Weights of a small contrastive image-text model.
Model: 6.16M parameters, 64-pixel images, encoder arch vit, encoder norm layernorm, encoder activation geglu, encoder patch size [4, 4], encoder width 192, text encoder width 128, text encoder layers 10.
Training: muon at rate 0.0064, 14500 steps, batches of 128.
Data: trained on patchworks of several textures, 36250 training examples, 51.2 epochs.
Rows from block 2 of the text encoder of a small contrastive image-text model, named by matrix and row number. Rows with one number belong to one neuron. Each number is 500 + 50 x the weight over its row's rms, rounded and kept within 0 to 999. All counts start at 0. Numbers have three digits each. After the name is the row's rms in percent of the matrix's.
Before each neuron's rows are labels from the 100 texts, of 14976, where the neuron reaches its highest value: "fires on" is the input token at the peak. Only what is clearly more common there than usual is listed. The data: patchworks of several textures. In brackets: how many of the 100, against the usual share in percent.
# fc1: MLP up (text_encoder.blocks.2.mlp.fc1.weight, 384x128), inputs 64-127
# fc2: MLP down (text_encoder.blocks.2.mlp.fc2.weight, 128x384, transposed), outputs 64-127

fires on: "labyrinth" (100 vs 1.1)
fc1.305 058:468528537495507563407538451533487488429511475531422446464452494413482504516439524479492541518481554469486510472489513570597440510540514514452499410531497489551592594471455474502591555433453484
fc2.305 060:483468625493498599457468479446502528432532473513536509543500486520526607520468470559446481483459451465526571563504508423411514567473566399452526615408509604431517536437506535549407496420433482

fires on: "labyrinth" (100 vs 1.1)
fc1.242 082:453507559531605495487551582495411475515434460522425554480512466441533469609464443460548508515462463455464524519511479536525517484498467569416586468447438505465459444571529552461537592532426495
fc2.242 085:512470500462427412484496442441534531476583466467489431596503548512444410445541549511452550476577548491496551480478545499465511491406555549502450553590559495610500543438583427531510357464535444

fires on: "rings" (97 vs 1.1)
fc1.225 053:410458496434452481491409554519486544530575555461438542494578487449525499544456576487445511535485562455494551532518449526405508562421498626464527542516446492411480529501479487484568478506587475
fc2.225 049:528569442625512541526557427451505423516570370533541481507528540502532464502559405475530520360482492479581418529464579501512463404473533429522516511440548592564496569494541516487508494466374451

fires on: "wavy" (100 vs 1.1)
fc1.286 118:432474475447555553512494507476495558569477465562499519507490536547511417454443483506502421473519536573502485590473482526422557576371463464426516495454537460393558560514490477529546644495510570
fc2.286 120:511412501485486521523522528507500485504416490557456528464498572481447507478552448467488555577374443436558479469529480475493535436492592548476501518535585579380486546460574520474562382429493494

fires on: "rings" (100 vs 1.1)
fc1.172 055:491432574548514390451615568530506444524579429430486498502476508533475441463481478451453461485500573514488508433447501573580526519497507559541590430560400486481515379428546508538586510408542478
fc2.172 049:495434456450508564501413493496639548558399453444528530507572559450527478532574459454492466457506511483542497585466537540463534488516500401468452572454520460535570477526426476483559578536527507

fires on: "diamond" (100 vs 1.1)
fc1.23 045:500451487493466538481522490499501420452482534500502478589501432635511452539531529432584566570529508464505482487625519564533525479486442577527467554504509509439522470485519507479516487488434594
fc2.23 039:553478531555479493517499468500513604567525487437562556523544587456528513470566435434469572397517428523473548520352552526523427508500557485484495421510421546486515473439498503556469446481535531

fires on: "plain" (100 vs 1.1)
fc1.303 103:467516541481425531540526508529560549493454527416510477515519508529537499499455463587476532510492528488564563526534522525424519445472532546439472502480588640495525560437460444498535660481510517
fc2.303 125:341446602477595545507471455501511555518553470534506468477494458496513538529573522518483498429459453476545460480419530584544492471418464457538446570516473550504549578470429513458579428462483479

fires on: "rings" (100 vs 1.1)
fc1.248 054:587479511550470488489502504561522505547409595580490462520507467433534436547531583483502447521526507491480603522500481600544594438503565474482517501498447480456495489366446459465542435463482431
fc2.248 042:471534464491433526520522520502472490489517411475499589537474564482455521444567440552510476477483528383538419500483519405485552439477467558483537489500555515611478484549499518520391481524437508

fires on: "plain" (100 vs 1.1)
fc1.164 079:437470561483578551456444496520518475526539530358538420467466443488473497505491511546494498478427506417501546517508506513511568431475455470393516529498561409516532429482529357530651620517463535
fc2.164 095:465497453556449434599534565507490517470508519435436544412517498520445496451546485451503489553567472573480489363506548504406404483428441358578562509488450465513451511546499604492549483523503475

fires on: "diamond" (100 vs 1.1)
fc1.307 043:483519453496474572475443491555519514483626546488576462487412533514563458491426468442497484565546461581557504552434410583444467535445483475529459571480472527524466595342474437442485533519531533
fc2.307 039:543465447532522459498546448548516483524432533489425535490633511440465493474591546548474502469463488433471492499496524525471538530554608496473574458474499494578627425540607561575557535484510529

fires on: "diamond" (100 vs 1.1)
fc1.155 041:407439548530511427507520523502468560444473387489500468368489491524575458513418496529462500591455550436578441415557551486442528503482547532449481504452496456535498470507546486536459510551493435
fc2.155 049:557505524431476520488486424512528531539609522506447447568435604445407530481567483562517436449550466540434483539478559542522466540533496452514513558548449443512502498492535502494529464451474472

fires on: "rings" (100 vs 1.1)
fc1.246 053:534472481543541439477528554566534399584504440530484535566453594557503468570466481531480547425428471506597577555546472531414463577411487585510531469552514497553521489453437493462604527552438515
fc2.246 039:450520537480452599499441459464502569481530491484566522460597426407476417443533429422492456530520498419437437500506470534523437503534564396491460500394482590468493484416557385517444516449529538

fires on: "plain" (100 vs 1.1)
fc1.204 083:520510517386491574543484535505438528561503597408488420561518559495489545488451521519442534479472454458457539463472549498479594505481469481423524565488553529544499466483448452531590627532430533
fc2.204 071:489510659485448425538359474539468509588488439562511496400470461469550489567490549516529533505457410494539483478476528590532484519498445481474486572596461499512555577428489468530532470460526556

fires on: "labyrinth" (97 vs 1.1)
fc1.368 087:497391616337431574489549494569494570451486533515477449546529489511531446472527520532570493528558482494519554520551401495461532457546497437428489501443610457407495482474580469464594561490545548
fc2.368 068:534527431523472451535537632463452392449489499428581462496527466398526618492501411459518489523492485483418481475541459533520423477521505550443528444629471506537516560593550484462466572476522514

fires on: "wood" (100 vs 1.1)
fc1.151 051:496386545443470495417436475487581640539486516508524453533462411514483496527578524563503518561492493542527455525571436554496544557491614465528463562562504464450420552526571485412501492481483478
fc2.151 052:525538544550424457615528588513496447466449401455474550438506525408554437447517486447449465483459590487520491492512536454544421518580473563499542490504570563468488498545422475488487446509466541

fires on: "striped" (100 vs 1.1)
fc1.264 053:510455538410438461442530572494543466492482463531495480498479457552623527486510487500467525632598517445489549411471543474517511567483428424536498560524399489443622444441459579469512533478452495
fc2.264 048:615533452486506474528425461469449436444486458476589562455541479509380543475501542374521442382514523534521487575581465498463540483461491536484590406495507571485477499528551431534496488422526485

fires on: "plain" (100 vs 1.1)
fc1.87 029:537542492482593575436505541427486489533460518495447529464498586524488541442468514544483549453414520565537511491593442546460539596439445562452477488496505511544541478380472469495564392547464491
fc2.87 024:381468484526517513475521454476506524562504460480556526483552510480562492610578461406516439500535441369465561486457470464442493486530576490452467494484488534516543476505592504468429570514483494

fires on: "dotted" (100 vs 1.1)
fc1.159 027:512492477498441521521547460551501570456386544380580438553461445526571495512432434464469438512584369521471540444535449493497511486518512491478422495506482555583546603537479501517415516460437476
fc2.159 026:510524536543517576544500524489510562579582495612483501448572613416432471512614441518492489473439592489545476571449485513425475579501500435420574534507539475499548447413604478557557470476503476

fires on: "labyrinth" (100 vs 1.1)
fc1.195 079:509434502537495464546457483511492500457461545482450504394489547469547473507514496385624549498497563479558611549428449530435509475479487565415517555463495542536553486580525478435587485486568483
fc2.195 072:468658475422451516556558500461410562602510422582456503537551466546574505438534471555476464501494511493547451554533542464534481568524447451606421568403533508575544474509462471556449490482404499

fires on: "wood" (100 vs 1.1)
fc1.104 102:502552618442480537399392467461359591476488451521408432450418497580526522470479566532485479487445540452549519391614474494489586496496548454486497530529516516561608476509539430426505594465532485
fc2.104 149:527495473623482442426479489524508492559457494483439473474559417480506490602521477484473481469495481520497435550560430417453438552550441545437651469489500394456487484518537563501475487566472502

fires on: "striped" (100 vs 1.1)
fc1.260 140:488514566526433520468493437478522579418491487491431589476519505446583500510418466520565528529589458511573564494470570551502555611465461519574520516474478556371560508490519529437580509453593527
fc2.260 133:532483443531530449530479505519433568583500513444507560530506478568540449453527596481538402493540563493483481497499501425506587474540506618513541409431548501593429549451535478517506629407380432

fires on: "labyrinth" (100 vs 1.1)
fc1.68 094:422451546467424531488449520492490560449516461511410497487427511538576496536402496455556450537518549421535536557562471561490523522422475553507492459568490514434518459510496417553507542465626438
fc2.68 125:509479481478492482442485517495645553515455375524540494472421464493433456394468506480508422526460518474543518443500475491516511551460516482454529567482429522466528581445510534525459469434475580

fires on: "diamond" (89 vs 1.1); "checkered" (11 vs 1.1)
fc1.380 032:536644453424557538574497500587369501504526451524418507464515534473420485530434466564529522497468487593439482487486412508479565460418466492439473511513458524570499442452458524450507510453508516
fc2.380 029:527504488544372515474467405376573520512479539505574462485458384509562548488480497451469422439531507456549574503474543553496487530556553524515487581458582519391492554533505446565506481531427500

fires on: "striped" (100 vs 1.1)
fc1.7 141:433561472474483390462503488459564555516468423466450548484498474453536607453483466580516472547522521484530522481463518560594533476458526450494507504413463474442485553451489485577492610569520497
fc2.7 106:525517476476500453539423604517456519548469448555468525575455481604569600536558493529577475502603502514506504548539563409466497525519459525466496486512405450474444518511480498569452535472552450

fires on: "labyrinth" (100 vs 1.1)
fc1.274 057:534499511494549462516489472509496539501535545558481460445556432464490502520503476455479475518532510478463485575446542464476500525458522522494534514518481560464580500462586489438552555380584553
fc2.274 059:497505480481422540499486569441482503505557498464492500514495525515403502447515489563444529447538514467527507462592525553552546432514462497573540468451473444560396422465492485489537512510400465

fires on: "mosaic" (58 vs 1.1); "labyrinth" (42 vs 1.1)
fc1.253 044:476567610481507469562507484449622468569478536524561489514521533521468466594554469498583494406453438535582491509446545635505508473524486561534463529474447539559509502535498522539570524503504423
fc2.253 045:550371455487533454455526505505425575514488451457470543502571495517479491534480487473451430589543504388429563541518596470525463511427509485438465559538518509447578380444565481471449494538550530

fires on: "striped" (100 vs 1.1)
fc1.201 054:507519579463424524529468483504427557507566478431529526382562495535526563494643503481575491509433529469540462504472551514485535544506464561531488478573508524504518478410467457567460550512517470
fc2.201 053:588489476548510455454441451521576452531426497574476522514343445503485409468531548437636539470542542501524507462518513544481521511446496442538458470461513515587505607519460463423604517433542456

fires on: "mosaic" (78 vs 1.1); "checkered" (22 vs 1.1)
fc1.73 059:502524605515448471508464391537544550403536503483473466493591471479490484519441447509477526572395540547513541506409479554504555484462528526493570480499532535563526538541604575536613589434483497
fc2.73 057:573442469554504558439478519449491430582440539461465500479554460457469486504464556475426542517570425501485494463514442406588473501467477554469569479516519479482519514404480395459425485493501598

fires on: "diamond" (67 vs 1.1); "labyrinth" (33 vs 1.1)
fc1.361 073:500438569497494502412522504542418540473566521401510494585396471452456507441524478497487492529537514503540525475520485565582574451432512529496516524462435484457521463527621418464498488423544504
fc2.361 079:482531428445495567567450540401473498478478489543491428452453451496572489552552474395549532549450532544550586589492611455419522517505493514542471523475577456418458624476517495542490494491460413

fires on: "wavy" (100 vs 1.1)
fc1.75 075:455430532447566628430460511510482529492496525545428429505477474518479541470464519517494404462509515547463563604500479489488516567563619536467505542496564504427464479490546461467631589519516468
fc2.75 066:475516468543540467537516363536505495537596508482472529450494409455442534417594571416583422405439549508591489501528490498484496496536529588454458501458459523466536500452533540542480452494529474

fires on: "striped" (100 vs 1.1)
fc1.360 053:533606550460527537358488430559465522497493529567433540559424536484524575463482534467551486506469455460572561512467399489523508498456542450443576503503466393483521429429555506570472502571509497
fc2.360 049:446442606501446507478529486487529489551458458410511388550564463528534409494516549482439503450554508504526488539614550539419534500636510601478510374518506487483465597632438523483528537549576469

fires on: "diamond" (100 vs 1.1)
fc1.269 044:569537517534485447452573458510430498539539508490533544430602546517534515566441456537546602546408552511437590491390645459487536499566519586486421473520488406585458568516558417453555476467499474
fc2.269 045:444416484469480468504533491460479501482550442551491465556538535499469535415426538436492496511469572484550464490566476579562515389458595419479537551404557512446589599474517539491471465548427477

fires on: "wood" (100 vs 1.1)
fc1.238 062:468462574400455546457489462520457511528504506480456489474432479424473503633513526478548496493419452462626523487584466496564611443495474564461502441502443505421461468564547524447479605422492501
fc2.238 066:463517555606526522493548493414543475561536545357472500459530528479538441474501510554488472517517550544413440497429459390571373480574500521442526478488544548429542544488409501471484533590431443

fires on: "plain" (100 vs 1.1)
fc1.143 050:491506458463537476534522478442540485556489449468527427577471453460475439580426507458563531426564614514482570463439527567517535394532545547490474430527492539501536568477438469461410492543557451
fc2.143 044:608465519489451561516447540491524458407442486538503566552577566512483565397573449547426484516454526479561529504512487505485400512477402459501471565515416514583531500513542543462604489450370427

fires on: "rings" (100 vs 1.1)
fc1.229 042:609468566518489506447512423503414504605447413526509550551461501559568438588525463456479503545494505546407427503490583493549592534471509571498485450524549487506469583518503458515440414486449515
fc2.229 044:403437564426533573470510524575537530537572487433512432556561560478439574460501465406508542496475416535643492449462468494388399443455574478454474508438591471547530495453501534501543553490537452

fires on: "labyrinth" (100 vs 1.1)
fc1.330 041:404509504455493509430593512548463537436509500444526583508540512490422433484446529440466537443470409502552545578531595562529571409624426565425492505525528469553459572476598493446544499508427462
fc2.330 044:584496418435555483474489490572499446503485516514467446635456518561522540432539486508515420453517548535582485460407546478474477531435544517585376449407528455424506479393429471604475416493494497